Weights of a small segmentation model: encoder layers 16, 11.2 epochs.
Rows from block 14 of the encoder of a small segmentation model, named by matrix and row number. Rows with one number belong to one neuron. Each number is 128 + 24 x the weight over its row's rms, rounded and kept within 0 to 255. All counts start at 0. Numbers have three digits each.
After each neuron's rows are labels from the 100 images, of 14976, where the neuron reaches its highest value: "responds to" is what is common among them; "peak on" is the class under the peak. Only what is clearly more common there than usual is listed. The data: rendered scenes of coloured solids on a plain floor.
# fc1: MLP up (encoder.blocks.14.mlp.fc1.weight, 1024x256), inputs 0-63
# fc2: MLP down (encoder.blocks.14.mlp.fc2.weight, 256x1024, transposed), outputs 0-63

fc1.511:142089131112133139131134195149137127110128122117096129147086111058134170135178147135111112088119108113136129126124121122103150106154129094186147116145150141112102154128100117116134136172100157
fc2.511:165124107149085123127133117146157136133142162203123123108139127137144110125116133122118173119117162117122135136098127149105075111123135101107161120124142099136113131118153114132099118163100166
responds to: sphere; dome; egg; largest object: sphere
peak on: sphere; egg

fc1.447:108119125151160114122127127104125152140113153100129145100115130138152106095115157109110126119144105139109090098199104130136143091159146133122111109102150111106122098136110130160148126112153120
fc2.447:131102172095086169085137157138143138117120155188127128164087135143119128159102129073178152113098174150151160129052150158139105102165122116098154119130109056113148116159156148116128099171128120
responds to: light from behind the camera; dome; cone
peak on: dome

fc1.690:103142115133131113125130116148121124151111118129148130171162113168157138134142115137089117120149106189119082134178079148116136142137135165123132173134172138138097153101074181138159128132133126
fc2.690:087154137131143141148127087142088108137127144082114126110142118124126161131125140098108140117155181135154091128146141115154142133099099153128117125135097146100128187123126107130127122127138137
responds to: cog; light from behind the scene; largest object: cog
peak on: cog

fc1.729:113098168119160143119112145106125110123140150131128135135118114147161127108100174134102123112119168156148101102132143104163103105118139116111133140113140143112130184161148112105105127133149108
fc2.729:137120182101122085115140128147112122140092171154150135131139129148127150092120136112150127174141131073168133128169151095152118135147134141107092130156136146118141131111116094107150099117167081
responds to: cube frame; largest object: cube frame
peak on: cube frame

fc1.320:142149157104095117118146146105154127168149143128104142136122098173139074082075135128115136151103134150108130149080136119151108113117119136102154160103131111102140124166142115101109160120122114
fc2.320:145121114120103138136155130133155130130140119167147125158142130119130128132123125106132138140075151113121106142104135112117097119101177120148155133139151113097125095157133091078120115185105146
responds to: sphere; bowl; dome
peak on: sphere; bowl

fc1.445:122156087134128091079108117111160179124140134174126128133099103104145108096084126128136112164117117125100113114095121177139126108129108138087154170119147119133107118112123146124133108136149137
fc2.445:132149147101092125124148149153149118162110145137099151107147123158128154134097137093170104152144158121054163111122125126114149091124157149158110117138158092137139120108133146122096146113120110
responds to: bowl
peak on: bowl

fc1.605:129132105145122120104141132120134098167133144109097153144114084120141123068111154093124140121123145083135129154120138118154094063139116143119107111136147130101122198127128101145111115129160131
fc2.605:136069146115131109148130139145176131151093176104136121124125138116087127094127114163160145133137125094151184111126172106111136112135156112128066135164140145130128152088149106135116128107143075
responds to: spring; cube frame; largest object: spring
peak on: spring; cube frame

fc1.547:111098133120195141103114143083162164126155155127110122143113137118134116114156193133077106124140141142142136133100125142140120106118136129104154117098153144092106158140126098111083134137115113
fc2.547:134094134100132069118130117121171139154086169134142128144110122150114108095134125182128149152130128092174117095154135118128115098134125135096087148161144146127146122099103094161137108123152119
responds to: cube frame
peak on: cube frame

fc1.411:111186116149163139095134091148130149100150084115146141139119156141175132117144131169069081108121149162135123136162109169115166141145080121167127078121119101110128129106106100141103081136109084
fc2.411:112133137109154153111107157142123125117132126093120120111134129112139186121148142125168119130130179132150129137153106126143124090120126105141148115136086099077109113143100168091121148132130103
responds to: tube; light from behind the scene; largest object: tube
peak on: tube

fc1.609:150105065126126158121122168150136116107174058109106121110135060096110136092115120114132128097141077133150168144119128107126113158147117087114174147121144122131113120120128096166120168091109152
fc2.609:135145125184155138167134115125101158136115105090094139111093109126121104108140123125112118113149136116162130141112077108157108149120124156147093133125159136123106116143124146115112119082136134
responds to: light from the right; wedge
peak on: wedge

fc1.274:095147120150145155093195141117131127184134144130182183135104160114114124089167132068113119132129144128103113139173156097101096113102101120138098099131182115112103151133107128100135186173116103
fc2.274:120132118128132124141171122119137130114074123136135169125128151137125120134108133141155148142140140083124127115124144123136132133114135133126104123180142125130124110125121111156153141129155130
responds to: white object; count: five; disc
peak on: disc

fc1.286:125144163162123132143140134132108125095154107114108134149155147189141114130140159080098106144132131153130133114130103097117076140150165151195133116109111150148161118089123117146113088103118084
fc2.286:126113159108152123137122158125116136155092107113116134150132156148104163139138126103130101140136122106120135149095094115135153153104131135193150105163098088146124077111124121120137139126095094
responds to: disc
peak on: disc

fc1.634:117086109119096100157134168176130117105142098120134122120137139095118191134154124119089114112141100121136142135116109150094143154145144095161140115135155145164101144144128107153135136182071152
fc2.634:160143086108102142096137090135164157118146139172144119129177164134140148132146131124107164124114147133123118170128161144117075108142159103116136126115147125132140135111125123118103104152096144
responds to: sphere
peak on: sphere

fc1.94:156147083122135124134124137144140149088168109135133132137113118139113141122117098137183101128150185177147163108131171076104140099132103111101173141101130101139101125131151153153100125115125081
fc2.94:153150142081125147161147119122130102096149105144139132134138173143098141144122115138144135065119142117122168125151141140130122109120095080122146111126148121152142186142152093114121124144149160
responds to: light from behind the scene; bumpy ball
peak on: bumpy ball

fc1.765:141134170106160093130135120125090116115145149114115139121122105139139090115142126150074141142142122135125105157118097087171077094147124110120138091111151118118125140160178146114078069127159148
fc2.765:139140167134138105136152145120070109142110164130139138155127133157114101108148089093103181132136154093167118141165160082142119132152125152106075111144133125128154135143130120133118089141131097
responds to: cube frame
peak on: cube frame

fc1.506:090163148146115121110139146160161183094134105137103129101118093151161145130126136121129135107149139129126142134129071159123154108105054130167157159093091108110133140143121133120141133145145147
fc2.506:127142124086114133153129121117140143119099096151158147118106143116143075128115154119099122160098132117108104117103067149163127134114141152147087168168167128141130153148117146107126133105148125
responds to: tube
peak on: tube

fc1.292:075127114178138139148100107141120152133202118129129122120126075114153144117138108133134107144138141137140075146118058130150111125104081131120127120131108102100101115146121184118139120133114144
fc2.292:107144128128108112152120158111133146115111100159136139114108153148124113174122145108149127154145136108107132125127131151146147132159125147133124122163132095121128115122073142094141125117161098
responds to: dome; sphere; largest object: dome
peak on: dome; sphere

fc1.671:153175137146124139144098139175108187180147095164095085125078163142128158138145148139138131085146118163130142142111097134135112078132086138113145135089135116152143123154140101125118106150091134
fc2.671:110140132163122128129119154119104119144124083149138111151117108144152138112104120072130113101095114156127097147107106125140117169123120163134117155114114117129116101143120115087165144151122139
responds to: light from behind the scene; sphere; dome
peak on: sphere

fc1.70:165123120091101150136126129073121118126127118105146140152115142134101091137160111102152135147111166133083135119089133139117090110127128171132153169104149147134148161108163109123091103139107124
fc2.70:121101122098112097177130124087111092134129111094156130133136110113099114139162072117119137162123127097131135084107121143130152138126104140169108121145137142142126149113150129139108116132111105
responds to: light from the left; dodecahedron; largest object: dodecahedron
peak on: dodecahedron

fc1.666:138173147148142091098132143111100163135142073112125149127149152132154095111137139102092115170103136126088086088138127118139071132168113142105116161120137126093118067103131137135108143124124133
fc2.666:103159160131121124152140175138131127149152095151126111136089124163126142133083152107111128119136133153118127127081114108123141100113135131106164130122126097137141130157121104106102130174110095
responds to: dome; sphere; bowl; largest object: dome
peak on: dome; bowl

fc1.152:144129094190137134090145148141117118171137116125087136132079145103140110082119127118111132085112128122105121142148150114134105136174105111114077116117172108126156104148153139144129118147149149
fc2.152:133140146116103148136153119149131109141155110137126159106130096138155095114124114128091137146084166100093125119074118179174135075143123160110092129144165092123147151105150133116125118116132116
responds to: dome; largest object: dome; sphere
peak on: dome

fc1.508:154188115162147148097147129131134139167162105107139151167128145117096122120150101124150082108128164156103138107137119136109139107125107115145174137129163110147091146115112124134154123156125170
fc2.508:125128132129125146156146101159147152109072156148176125092150164100121129124123138136150149127112133073136108134121123162120111138106121119110094145158159128156099115077142110124189127150142174
responds to: cog
peak on: cog

fc1.315:169138108150099104107127147137107110146159114107114145107131094103147105099155081131143108136142175130112117111107112092120111138110116117106118162111131115160126127140126123108148149130089119
fc2.315:116133099150162129216137148116157113107104119110131110080101123137110116111145153145135137101157119059108142126176113109118148114116125109153111114181164138147077122135114099176159120135147165
responds to: capsule
peak on: capsule

fc1.125:123070105143143151135123137162135133110136131103142127152131149152119112139115177110135129197104167143143129115121115116165170153145092111079125171123157129151143148158068133115124129121143118
fc2.125:134138137152145120097126100106130132121127123143126133138115159131130108110104131136121114118138110145139147116112144148123126137138139136136092128108141122128126121099121138138120121138114123
responds to: light from behind the scene; white object; cog; largest object: cog
peak on: cog

fc1.191:160120169080101142103147115128070127125159132151120150138163166115090104155136068118101147161065190140099152105086134129148103106120136157098111118094157119146169162125177116092091107133084146
fc2.191:140119183124169136122117126099093160120128117157119112147114108123100089135128058133107136092120115151146135134086125130156133114085117143122153118134108087091147134148140132110101106137136179
responds to: tube; largest object: tube
peak on: tube

fc1.71:125131129150159120100132123118124142133130102064116140108113135118126111090119125126108115163122121145076081104153109124139119125165131149144114125115136112135136096125138129178132145113165158
fc2.71:152140150093139144109135106148159153134120152167149124153107149154128124104112124111138127129108125138129153168086146156139147083127127121106134131133127097131158098134138099099150104154126125
responds to: light from behind the camera; dome; sphere; bowl
peak on: dome

fc1.232:151163086133124128147162127196100118095112124135112162129101133089085154139101129117144098120138161124123151126118114154090161075126143090109117144101150127137092131173139152163099181134139118
fc2.232:153123061107126130168134127115179125139093108136105131105139120116140120158133150168113152156139162091139118133087138126134122128126151120152096113153143116128119135162125131156119119154133134
responds to: disc
peak on: disc

fc1.490:085154137148132140121114171129158130151165113059147125137116086140095083096130069121125123114152078185132140137166141152109129114107127082126124132113143110141100156108131149134129142150109129
fc2.490:103085118127134127169147172113103113122127105084128142144153089105065128166119099120138091123156096128147150095102119111128158152123071111142103131144138144171133116119149143157128144119123135
responds to: dodecahedron; count: five; wedge
peak on: dodecahedron

fc1.43:105133135131128130128125147140109156127125107142140098131130117073141140154140150138101108146073107124122089150144074121094159151109123126154145128152119144122071133149120164128145146146097161
fc2.43:137138113149135134106129105130146145141123172132120134131109150166125113106126139119140124093175154138103134134131187123151061114134139136120098118128161131132140103100129094140085117094146108
responds to: disc; largest object: disc; its colour: grey
peak on: disc

fc1.38:083172127131171123113148089196101146123141122081135138172121151145133163124157101143118112075128090206129113153166143143132116144151077131102072118088132108150125107090126159130161107114124116
fc2.38:096148108148133132153116124138146086123114115106107122105085121158154151116145135110117125088143166098124108115162108140146116123130111128161091121160112134112111156140107130120135114118151107
responds to: tube; cog; largest object: tube
peak on: tube; cog

fc1.392:156157137139089128092133139108136113096141115088157133101156083122092203128142156133125114162124168145098112124157182155125147126150123110129123107099099080093119134106112127081100185120109121
fc2.392:123158148112159144108142130145107125127110123133116121132130105127143174162130132173128074143157116123109130125171152117115172131175081126133150122154095103089133091115105138148136138105131124
responds to: tube; cylinder; largest object: tube
peak on: tube

fc1.587:164145114134105097116167106175101118170113113138157147156152094123146111138108065087127097143148142134122090171147145145117118127163114127175103119144138049128131088119141100153156119119148175
fc2.587:080127128119147093106126090150175143146121157133142127112148133118124149116131160138096160193104117104126145155157128121149110103113138151117100118146142144107153170136088116111106115161133100
responds to: cube frame; bowl
peak on: bowl

fc1.449:136129117157133101130128137144099109170145098102095123112112102163149100123159110112099111121173098151099122124138099092080130156103105139158171097141113100130113146116117146168117126138131145
fc2.449:108108112092146099119117115126123110086099176128147128159126157108098142110139148131148146177139103128154142126160214133124129107126130117134123140151099119117129125081123107157127134099161135
responds to: light from behind the scene; disc; hexagonal prism
peak on: disc

fc1.101:118147152092094110176142146088128098116155134128172144155172119156088127130083135092086133149128159159147156124110159167143193115096119133169133090100143076133123122116148159108119147180130092
fc2.101:132136129116127134139138159100064125130112105144125139158116130112126109144098155095125114146098114110109121132112083109144150155116153160159139125153157136098093093139122147122152161102137131
responds to: cube; largest object: cube
peak on: cube

fc1.589:133146130097143128094136109154111145153155135066136137160138091091099145107143068141116125155087153119128133168108156163133118098150126133104112155120135126150119118133142132120124107182110155
fc2.589:105125118105141131136131104124139125137149120077152131162140111117095128157148097164132094126134120132117146124104113129147147099126093123149129148122137154149141105127137162122112117107138106
responds to: dodecahedron; octahedron; largest object: dodecahedron
peak on: octahedron; dodecahedron

fc1.420:128130131132085153161126120173124106116145120132186121133137103130125140128107110110086096151134100126132140130084143191087123152112122107147106135128110145161125115121160145154145109154094117
fc2.420:136121168078117129102138111124165147137128129125156135122145142160155158129141184095174127147126122107073108149147121142102113132124146143157144149130129114098138088105137116096181114130135132
responds to: torus; jack
peak on: torus

fc1.717:171118127100096138139130135084101120124175135113144146124088136168084116086094124103126125109131166131118147122146152142127123093127089107117119157079172108110158111133160090114106174120130103
fc2.717:133129094160110174115131118096141131115153114133153130095119151143116103113090109110135125091117141123114120109158149145124095128096096109098101142123151149139124138159128073151100141141145151
responds to: bumpy ball
peak on: bumpy ball

fc1.103:110134118120121106065123109122092129145143086115111146119115134101168117113125140122123138155088151131104124079119151114151076140161132177121131146134145124122116105106149098163134128108148173
fc2.103:112097196137131143130128136173120135156139123148106113137085108141130131118108141111156091090132143158125154115090143119122099075088100122108154118128090050114138113095158126133131143125116132
responds to: light from behind the camera; dome; sphere; largest object: dome
peak on: dome; sphere

fc1.5:139124112143109126106167103153166117107126111127140129121161087134166160139167135131133078153105100120105116163119170146090142148137137180176127133108135161098126118098115145132126121114104133
fc2.5:146122110133094101128133140111156150127072133135127146100120112118107127122159106139157135152156134060081117094098136143118157162134104130131081115152164152146108146133113139167142128120131135
responds to: count: five; tube; hexagonal prism
peak on: tube

fc1.518:158140111134079128154132116101150093121123152112092126100125119142118152105134138116136151114156155113110153116126088097099137128128134118103133163111126163131130163159124116129115176107115118
fc2.518:119139139115128125148140135118080134091102124138140123150133147113109139148142074083151121107108164102120112122137160129133150109084096138128102131149129118133108130140134127116139135138138157
responds to: torus; chain link
peak on: torus

fc1.338:090180156162132105124132129146170160088121116132130125118156117147117110140156132128117139155128120100113124153126091140124132121100086152187142128106118121135079144120105132135137109139152174
fc2.338:138141093114097122103146110119141163113099116163130169148139144125143078112110148111137123140097125098102102132119072155154130123134106141139122139152156145135166150111098134089149136112164134
responds to: black object; bowl; tube
peak on: bowl; tube

fc1.444:131158161099090118138149132132126118112119135146129140119160124142117146138158095146129167131130145117110154151123115073132103122098113182119115117101128163126153160100118139064118141126088099
fc2.444:085115153145129122110128156121143111131132127164112131145131115116142096111116069104111170113103127150121116181088136147157134139103117136109167116142109068100130139186108146100129118172156166
responds to: tube; light from behind the scene; largest object: tube
peak on: tube

fc1.143:128135152108156136113149127155058133125124130123118126188199134144107125100139104124139118139131135147148171127153083074104106116116126101111134118118127134122139097129117195081123199106133138
fc2.143:118159127145150131114131146124091129164122087098083141142092125144131127109122143157118101112172099128113132141113134115145111147129117151138135116124131117158170133164126096150102105114123177
responds to: bowl; tube; largest object: bowl
peak on: bowl

fc1.378:145129120097163160123115127125174151106122139197150081155142145097123140127133091149114149124105149127119122194108144143112120096124151095090132121126077138106153134146124148115109110158115131
fc2.378:125132147137148122172116138113065100147112140087118129094101146130146107147145132093098088121133114128100084075164119132136131172146115138136132137152138153144135100102139127150127122110148133
responds to: sphere; egg; dome
peak on: sphere; dome

fc1.417:115140139153123127162143111169131135189109138141128130134143139132133137121094145079137110095127117128132142124140090123100137083129115109126124102123129121141133106167164135152127128174137099
fc2.417:119102150135112140089121140170146114130111129175127140115129141143139111146092148103165132105112165153139150138111131099157111113129142112103125139136120074111121126142119149125153160156134124
responds to: light from the right; dome; sphere; largest object: dome
peak on: dome; sphere

fc1.720:176141131089121141113140164113129127160129128071145147132087111120134119094101130142138133166060152128103111168114122148137123088165142132131132134122134092176164156122158080099135136117130175
fc2.720:152106111133158131121130125117136156086142154133156122147172128092099089122143116129126117145111084106140132168136117156106156124122113124158138137139129158126148107059123068111156118118115153
responds to: light from behind the camera; sphere; dome; bowl
peak on: sphere; dome

fc1.391:151103126128142156139140157151114106138129135130082133146115142076138156142156142142129119093106150121108111107131119106128119099150099134145124112131141114090099128144149137130116141147140152
fc2.391:138115179118114129101155125167129148163110154187133150128124149188159138124091169115136157132116147140131140148082119121147064135132167147095128143124157084156150093126151125118152118128141110
responds to: dome; sphere; largest object: dome
peak on: dome; sphere

fc1.151:110120163119122141145128144114138101117107093133167139125108146157136111135114113130143125169112137058125124144135119158177160129142094147126116116169156147113103109173082115110154173151167143
fc2.151:129120133135125130118131128130120131126143131135129130133135131127131128130128131129122128125130127141127126122129129129118126128129137129123133128124133128122128127123128138129123123124123129
responds to: light from behind the scene; cog
peak on: cog

fc1.654:131119138159125143124137185150094117124175101089101130124104106122099089127144099099102083118143086153133147112142129097114105172149143111115166124109150133133110154105127116159103130088114112
fc2.654:113079117132144121146146168109126100141117139096101133132143114117116113148118137132097116153139105129131174125104082101097162160139136137165127105146132139129121107146121124147110174096122123
responds to: disc
peak on: disc

fc1.687:159106102090104143128141153140139107129134120093133134127103168121119127093125110091149140110149118132159164154083153123138102086136151106126130139121154106129154138103148103118127137110120122
fc2.687:136097119126128132129124127137119132154123168113134153150119178116126107102099121092151135108137121140160147169114183123151068117135156126147093125121140135122143117120152135145089132101130111
responds to: spring; bumpy ball
peak on: spring; bumpy ball

fc1.386:144084093104113151129130120139115124157141141099141131146094114095114139160113143149139101079081145167115143135106115144090122123154126116145160115074138146183142141165163163168122135142054155
fc2.386:138127100128123099123113141104154143114107135138119106142165130111097133138117127104142134126103102113129148142125104140114136116092165092160095130146161098107103117152118137121116125155131129
responds to: disc
peak on: disc

fc1.532:107169144123179137129136106145128109155109139114126159157104124125115095137125130121134079160131130105074094102118123131148095092102122133160124084117127131107100095157152140166123126141163127
fc2.532:156098145090074127145134140160100084150118167141103123128125127148114129149138140107132146124123183139143165144116169088121124140162155142119139128133159086121144151115166101122107137112132124
responds to: black object; light from the right; spring; bumpy ball
peak on: spring

fc1.204:128131125172126158066160113123156156121123154115122137123154115143106136094114156108163134133128160118115156191117134109143098132154140159119103144101125171122154156109103116111099118128142146
fc2.204:139095128123124093116126121160157155141097142171147133119156134125119106110102132124130116152130118088147129170127143125132104124150136112117124122169115117135129143101113126155140122128154105
responds to: cube frame; spring
peak on: spring

fc1.579:147118134097138123105146107140057116122165126096095137126141136113103093136157059130087135141110116144135161133161138107130097124150090132111104118096178115129192137124112127106135113113133132
fc2.579:123133150112166111155123147130074108123132113131094117158111111122097061158153067145089126102135130153170154136139097101152126137101106149125116122125143108123150121147119135106114100124143135
responds to: tube; largest object: tube
peak on: tube

fc1.263:141141146097110137134151162180129098152131105101124146148129131119130149135124073156117114148127162132113164135111145091152125145119136137167145144121128157147108171115108142078120170144125110
fc2.263:131132129181116113119125141144184136115119110193116118136089095121141090102074128086137150115121128124129128157106102148124080123119157130119160115147119073092107128162128113101136117182162156
responds to: light from the left; dome; sphere
peak on: dome; sphere

fc1.577:124146118113105125175151170153067107159121080136091147122141144137159153126099105096134142128130148111100081117115059099151089158109141163093177141117186150118095146170167153128107143122133136
fc2.577:103169147126151126136117192098098141105118103134119118114108155153137120146087161101076121158151091123105141147136105147146165165182128149148137116153110140130139108120108104134097118128132077
responds to: light from behind the scene; sphere; dome; bowl
peak on: dome

fc1.516:170133144163165096142158136109127139142115097112145133136097113086148109102098104116090088083122114137097075157089132120109123154123108106099135153153138084125121125117174101131143111169119151
fc2.516:102160085133159151126141130129121140110094140141162131143088156136118113135137104096092167134111158120094125108149130151139113110133105156154087111151165156136138125159112127121091119157122114
responds to: light from the left; sphere; dome; largest object: sphere
peak on: sphere; dome

fc1.494:119117110128108115126129130147134129132111120132114099152128106095148154151149125143102139117128120135092107118128070128115137130142131123171167129153140122147085141183092149136142126181111172
fc2.494:150120132116111143083135111161138118114158165180125115134137145144154136119119138099142147089130121157109129125129150140106048105127134111092186121092131108137166101092138099113115118156129169
responds to: light from the right; white object; egg; sphere
peak on: sphere; dome

fc1.262:165116087133153102145131177100122121119105126137136114161139128101099105109132118058134139074156103116135111157119120110090113097110110098105127069156137095110133124088140078147132125133134156
fc2.262:097128127107128160104126159115115094131113144116111121181148145136146103165145131128110140125133135127110159172090138114159130121181164139152138114156125164103129120134103183128102121082128094
responds to: bowl
peak on: bowl

fc1.205:154124093159142120116103144081101137150122126081095102116106156130108095133103147134124122103130109135138097121157094080137141108144117109124125112137148083132151135205129092151127105098191143
fc2.205:101098151141114105121137096123129137126150135136147133160118094105085101096110092097131160134097118136145142180099113149135110135107124140110117139145126078092141118134135131123144116143128123
responds to: light from behind the camera; dome; sphere
peak on: dome; sphere

fc1.608:146054127111095122110144153117116111098120168131153146091125104061169126116096149116082131126140096128158078153128133139130088130126145128109104078100107133131131166119141132109082132120097132
fc2.608:090138104129134141092122133136145144092104158135176111130168114077140130149148117152118107174105138122142090127153123148121145133132118103149114114140110142145072140103092153126146128165133155
responds to: light from the right; cone
peak on: cone

fc1.407:170113103119155137129162177123134093144140126113145138136116166110101123120142117138155135099143155109127156104100149097132108111139107091111092116122173173148125125121138107134088142172076092
fc2.407:166097086112078126158154123135111104096117144155150158130140165132120125114136124097148163106124169110127141146138153131123081163113146121154102134121161136129094121119145083144118166131116156
responds to: white object; light from behind the scene; bumpy ball; dome
peak on: bumpy ball; dome

fc1.1:083105118132136128116120117153092143139143134120152139170092125129128103147131109113053127114138077219140108130133079171134132166138104168122134098107168136155149151134123133126122141154110136
fc2.1:137160146132140122144151124145086095129095133113094129158124151142122114142144072165156151077136163134153144118147164081129149122123086131111116137155120120121120145119133105124176140126164142
responds to: cog; largest object: cog
peak on: cog

fc1.153:129106130105129157139158123132135117179165124098099141122137103108090144153147133133157051092128116119105169139107118091107113118118095091148130156095172168148117147165171159127123175112073110
fc2.153:092108085161128107163123124098166121079103108156094104115119131138155121133090139106148137088140098126091110131133099134121137148092143105166156125155125092116073074110138142135128148111155180
responds to: light from the right; dome; largest object: dome
peak on: dome